A small multi-label image tagger, trained from scratch.
Training: soap at rate 0.0025, 8100 steps, batches of 512.
Data: trained on made-up waving flags, 21.3 epochs.
Rows from block 9 of a small multi-label image tagger, named by matrix and row number. Rows with one number within an expert belong to one neuron, the router's apart. Each number is 50 + 12 x the weight over its row's rms, rounded and kept within 0 to 99. All counts start at 0.
After each expert's rows are labels from the 100 images, of 14848, where the router gives the expert most weight on average: "top examples" is what is common among them. Only what is clearly more common there than usual is listed. The data: made-up waving flags.
# router: router (model.blocks.9.mlp.router.weight, 8x256, trained with AdamW), inputs 32-63
# up: expert up (model.blocks.9.mlp.up, 8x128x256), inputs 32-63
# down: expert down (model.blocks.9.mlp.down, 8x256x128, transposed), outputs 32-63

# expert 2
router.2:64 38 49 48 65 62 38 47 65 54 60 42 52 72 64 67 40 36 57 34 43 28 52 47 44 60 71 58 57 42 59 43
up.0:35 50 45 42 00 40 50 51 46 48 53 29 33 49 50 39 44 45 49 53 51 50 51 53 49 51 47 53 46 57 51 50
down.0:53 47 54 47 99 48 49 52 57 61 47 53 54 54 55 50 58 57 60 49 63 45 51 35 49 47 44 49 51 49 49 51
top examples: black

# expert 6
router.6:52 56 61 43 21 38 27 57 63 44 55 49 34 67 47 54 45 60 32 59 59 56 62 38 46 56 49 45 54 64 73 52
up.0:49 99 50 51 64 49 51 48 51 67 87 48 50 49 49 30 41 49 50 50 48 65 49 49 39 51 50 50 45 06 33 48
down.0:50 66 50 00 51 49 50 33 41 55 19 45 73 51 49 41 50 51 51 34 56 55 60 53 49 49 57 46 50 71 75 50
top examples: grey; plain field

# expert 7
router.7:47 34 56 45 43 66 32 45 40 36 38 58 49 71 62 32 18 51 51 42 37 43 61 42 41 41 54 70 52 55 57 48
up.0:44 51 46 48 49 47 51 50 64 35 81 51 50 74 52 23 74 54 50 52 32 31 50 61 45 53 51 80 58 48 48 25
down.0:53 50 50 27 43 50 50 51 17 31 04 50 55 00 50 64 24 50 49 46 66 57 50 32 50 66 52 46 51 58 51 50
top examples: black

# expert 4
router.4:47 42 56 57 52 65 51 34 47 60 41 34 51 47 27 55 40 54 47 61 51 36 53 58 63 78 37 56 50 40 50 40
up.0:29 00 49 34 50 45 48 51 43 49 61 42 53 28 47 50 45 50 50 59 59 51 67 50 56 52 54 54 59 28 52 56
down.0:51 50 39 99 43 63 10 50 57 52 61 52 51 22 57 51 49 47 47 50 57 53 43 59 49 62 48 50 58 60 35 46
top examples: many stripes; gear; ring

# expert 3
router.3:44 50 35 56 23 52 69 34 43 61 46 44 67 45 58 44 62 57 56 31 56 41 62 48 41 43 48 36 30 59 49 74
up.0:51 39 51 43 33 67 63 36 64 50 49 51 49 48 53 47 71 51 46 39 31 41 56 42 48 41 38 53 50 55 50 45
down.0:55 50 41 49 47 52 47 49 49 67 52 49 49 50 57 50 12 99 51 49 50 67 22 56 49 62 61 58 52 23 46 36
top examples: pink; flower

# expert 5
router.5:49 93 56 33 67 56 51 55 59 60 69 57 57 45 52 57 38 50 63 40 60 59 60 44 33 55 47 50 78 51 26 58
up.0:87 69 46 50 51 40 50 43 50 50 60 52 49 99 49 51 50 50 50 51 47 54 30 52 50 51 47 49 70 47 73 50
down.0:49 50 50 52 51 25 53 66 48 60 50 99 47 37 46 64 46 49 44 40 18 50 50 49 46 50 31 60 47 50 48 51
top examples: emblem: no emblem; green; white; plain field

# expert 0
router.0:36 28 39 52 41 62 33 58 38 42 42 48 37 33 52 50 56 57 49 37 48 37 41 54 44 23 62 53 41 45 23 64
up.0:52 43 47 57 48 67 49 50 35 50 53 33 51 52 50 48 49 50 80 48 50 83 50 56 50 51 51 21 14 36 50 74
down.0:44 51 49 51 37 47 55 53 51 60 51 51 67 28 49 52 50 55 47 56 49 53 50 44 48 43 65 49 55 47 50 39
top examples: upright cross

# expert 1
router.1:57 66 37 67 56 33 71 56 45 32 61 37 58 42 48 56 66 64 45 51 19 66 52 69 64 32 40 49 64 50 69 44
up.0:14 52 56 47 58 49 50 49 36 49 32 99 49 29 52 50 58 49 47 51 47 47 30 45 49 49 68 62 51 44 44 49
down.0:53 50 24 38 44 50 49 50 64 59 50 50 60 41 50 57 48 32 50 49 65 50 57 36 50 49 49 50 52 51 50 24
top examples: teal; crescent